Weights of a small image classifier.
Model: arch resnet_bottleneck, norm batchnorm, widths [192, 384, 768].
Training: normuon at rate 0.0036, 7700 steps, batches of 64, held-out accuracy 92%.
Data: trained on simulated grey scan slices of phantoms with and without marks, 61250 training examples, 8.0 epochs.
Rows from block 3 of a small image classifier, named by matrix and row number. Rows with one number belong to one channel. Each number is 500 + 50 x the weight over its row's rms, rounded and kept within 0 to 999. All counts start at 0. Numbers have three digits each. After the name is the row's rms in percent of the matrix's.
After each channel's rows are labels from the 100 images, of 14976, where the channel reaches its highest value: "responds to" is what is common among them. Only what is clearly more common there than usual is listed. The data: simulated grey scan slices of phantoms with and without marks. In brackets: how many of the 100, against the usual share in percent.
# convs1: 3x3 conv, stride 2 (model.blocks.3.convs.1.weight, 96x96x3x3, each kernel summed), inputs 0-95
# convs2: expand pointwise conv (model.blocks.3.convs.2.weight, 384x96x1x1, transposed), outputs 0-127

convs1.54 110:462476529561430482469508440520561527482492433421526520511542494526558431486480513479620471544498472532378449516471505538511499504496495461480553412510484546573551512494449491453605484505453546582390527625517470534510488496493486424510616506453478510520473683511498550404456544520486496536
convs2.54 092:518565581597490500402455500467466596402486551529491500449581538493500500477382484500509459450574508500500500549389551494500500439533405524502500463500585593472481513500500467500490500500704450557528514493545500437406436500531500510500445500445478500466497500457463436500474537500440428426500456500457500500500572500500568387492438433537492500518468500484530500503500531345526465507523
responds to: several spots (98 vs 17.4); chest (66 vs 24.9)

convs1.57 101:566566521475487477531508436493440536480511480447480489497512568454429489434420458473620543503595445460470509537498637484399467478473441490467489624569467487475528514478497568432434479467435509493440525480368463533556416508457497467510467508555494528471500460462527508469621483444469397479
convs2.57 114:487500489476506478538383453455558500500485500500522604595465527657481473500496500574500500426405499443496566511544518500526500500477445502500582527405528484679362459500504507427520462516555500554467510410509523556429416451390477465500493586495500429500517516500588547548397500500500526500447571500469560500449465470445494500481607500450529449500531426508450479615410522500500518487502
responds to: ring (71 vs 17)

convs1.36 090:469490519479453469517450497467421412499410450444497486492544532472514509466531499475494507486485468576473474557476469451462489583440426493492484510488498534423484507509554536525512458488565579512541444403454467526506524513425482428716541493516440504487452381545510615478616512483528416523
convs2.36 099:465456491439494500485446474510500513498500508541584467454379515500500490500467573625500500431419537466443500521561500536604513481425443517535412500500587453480500693355544432500495485586521467622501566472576430415500500476500500500421500609500577487453471500500500452500468501500500403509449502593500500384535500439500500500450449529457500538500456464570434458500500518513494557500500
responds to: bright spot (97 vs 16.4); side: left half (68 vs 41.9)

convs1.37 121:418456492594479525464551502671531404491592582462492418559488545529554510484585527514539498547419454490488479515462495548544511491493484455509578407504495521528556514453416496533472470488453549572440583501495479549453505466545539466511460537418446520495533640562503538507495486469446505595
convs2.37 103:516413500559479513514423500500500397545637576542500392500520558500500500500492427500500500531500500514444495500500562519529389500500500523513547486574500500494443522481500428580527516500500464500543500450500408480540531500539501562500526542577507534544447509425500526538500500500500486441509610560500475409456492554384500500462580554532534528500412500500467420592500618569500438500553
responds to: several spots (97 vs 17.4); chest (73 vs 24.9)

convs1.12 103:623561528465501432636616492523422590481465421420441482457471515427506506528521569458503566485501482504575517484540504452516485516524561563511461532518533491466504534485531446449477434488408462505494493560524484487402455497513560538452407508507522423425558465443429467448429516535530553599
convs2.12 101:500500482503417500536626495500500517495517541473476498524398588523500500500403566500479473439500500562500500631502471487619500568431589526491466500500534453500500500509551500500517477361479500500481500500559500459502439465500500345500500370557632500501396498500451500410500584537530500500579442512535457472371440605480527529500500500511471500500436558500513565500500569428500468580534
responds to: dark spot (55 vs 16.6); bright spot (45 vs 16.4)

convs1.3 094:563476539426474500476443493617440527473504474523505480537526536516464565490618577496574427382504481556459418505524404493497531478499478532515491488479592466337584527609447466488441538491491462410468532559527513496471490512526529534513439467478524503592442484496492560420423536470464523468
convs2.3 106:500668524472500535548501500404463526448476558500500500500500500500500502500503512530500477542500500475470446418572485500577526406428504593588597480493500461512410464447608498598500378581565631514560500493463628520410500482498613500494424535505366537470500540507424597489500500478462511500445487524500559500595474395500648444481413443507500562547422500555419500508500654471545500547500
responds to: dark spot (100 vs 16.6)

convs1.82 111:580541521421496439533521533456400513490435462528653487486486580457480573663508483554455510494533542492444508496430571478475477488516555484523415452512488581472598590420476505558540497532486594457526462511537563534529516545570491496466406512447524459447489467526465465465464531506442463541
convs2.82 098:490428500428444500480547537480544488415500446411447474412438500500521433500460619516490500500528556397511552507549500547529500500569500500500516565548524417524500484529473500616481484458490487500524500500478455473500595471500496512586526545563557500554500495497500500612501414481500553500476500553447574500516599489597545506522543500500553500495504432500524498571568628478500608536515
responds to: dark spot (100 vs 16.6); limb (60 vs 24.4)

convs1.2 081:384428499589544490489489516453513376468489506511533503397531476494447490459473527519478476449561486529504494516490503491426582504518568581444520445474523423425507500494449544430518511515512501501499567407519408501430449492436523534457494506489496500590484333598545421527493498518495545378
convs2.2 095:500500494532463473621605500500401500500500500468506500482583518477524500457461522340500576461500500434533427500515560500447500554540617500614533460456429410643548500496482549445431542501500561500479500448373500535519467466477494506455555500546584517500500448441495500500533500463542500481548425448559500500469582584501500449503589416500476500533483457464485525500500385478436519580462
responds to: ring (100 vs 17)

convs1.27 087:563419518401529494484478488432491629498342533566506553411542594500488526469595540505468534507524512508530509466489455475549527484440491476468463501573462549450425514528445420502568501499538448461524400454466481463484529483494479476608474512492496509372499403548565491571515449522519495436
convs2.27 101:500500522432500500500459500500508500500469418532500505531450551420498534500528575465502584465500456459430478500474551500456404500500533456579625554530500500500500566598576500535482500500582517500433505469541500500500482604500421500490453462452500442519390500500561500517519458500383559579500462568449485508581379457548452500500552500469445519427500503569485470500482529500500602500404
responds to: bright spot (100 vs 16.4)

convs1.87 077:527428506554438479549561463441502397488437368461527511476499542437530471512421524489543498536563455471520433500516498544611511479491480578544501537549538445493576544587505629451500477455413469508501449563534479459654478516478453487526440552525481437474497535574509438545509503457533408496
convs2.87 095:500321500459500500500500483502454631546473495582474554550500500598496577670500500660419500500500500500500599500560500500428500409572644633474500407500500446500500515533421399493503518537466526500438446604547446517427500468531500533500454551477491475391547500549451500473541500483500510496478534484500500490450426531461555458499519500583459481500496428503500500456500500545484532517500
responds to: dark spot (73 vs 16.6)

convs1.67 093:545480514476447470468554561464527516473469456524478485474525614493448527483458490427472470498507491494424507481474530500437496477527487493485524449578492400488561473532774432488413513509519460479405395439529550472540437466513444500538440502477490440554543432524461454475511502498490466511
convs2.67 098:561503408456500500625495505500499508500500500499500486510507562501544508500500500461502503601447500438401573555574467503403471622500385502570500452573458539572565442500500492380460438532500474526515510500419436654511532387453500500500500500518449453512507415522500500500500509500494506500488415485524518500500500496500495492500500388500496532500531404569448499422615500419500501591445
responds to: dark spot (100 vs 16.6); side: left half (69 vs 41.9)

convs1.10 079:538437535506537508500344474540553527503432576491458513610486505452476446463583441462459515504450482442547486527523464508473598459468416549484522551489504525521463480438498456556518487553527390491470488471434467517544503491463548461568520468466522544596503309477483566582470473467428488525
convs2.10 091:486512500404456500491492483500573494423500500519592500422529395500500541500500500479500503554509585545516516589626602500500467500501531500500550426529458517402506511419500500500635508576623428508476422450464500516476500500500503494591458508500611604497500523477516500557468545500520520538514578500595500500500521387461500541500493548407500514500500530523500500551464527500608497500500
responds to: ring (96 vs 17)

convs1.39 108:457501501528494491489501473419388434477471499475464464471473496688550491494496517514471582455495483483421518487444550508476508480496631489511528432529483473488604546467568474438533528484492612535473611668443510566491502495454469462497443541480473480445521592508491546442505494490470494541
convs2.39 093:500500446547500485500431620574582490510554500512500500482436524607500500499516474500530500545465559500500500513500451468500535500443507446627523452500480522450452484500474500500500458460489491467437546475492509455466437478500462522500641673460500521471515590546544407528596500530495345500500500452500538516432578500499500503500500457485500445521444484499500458547580421603500616500530
responds to: head (61 vs 25.4); bright spot (53 vs 16.4); crack in bone (47 vs 16.1)

convs1.45 092:459529491471516453455532553417503439506444531603565513502512500470469463429534532532476464486568478452480535458395482486540501476467369494489443502532495437419482542404486559487603571492490464398553451504476528465631533480488505505565439553493457499474488371548516494540639478479483473544
convs2.45 096:500376500505500654552489350529451500551500420513500488482500403541474500499436449516462483513487468490445500588500381500462476405494510501495553457500492495500493451466522468475469506500511405447500497605484455471471500500407529481500537419500491500400500538500484490525427545500432375457520500480618511428492485581512542451477453553436499500623392450527500500547599410382488556598509
responds to: ring (100 vs 17)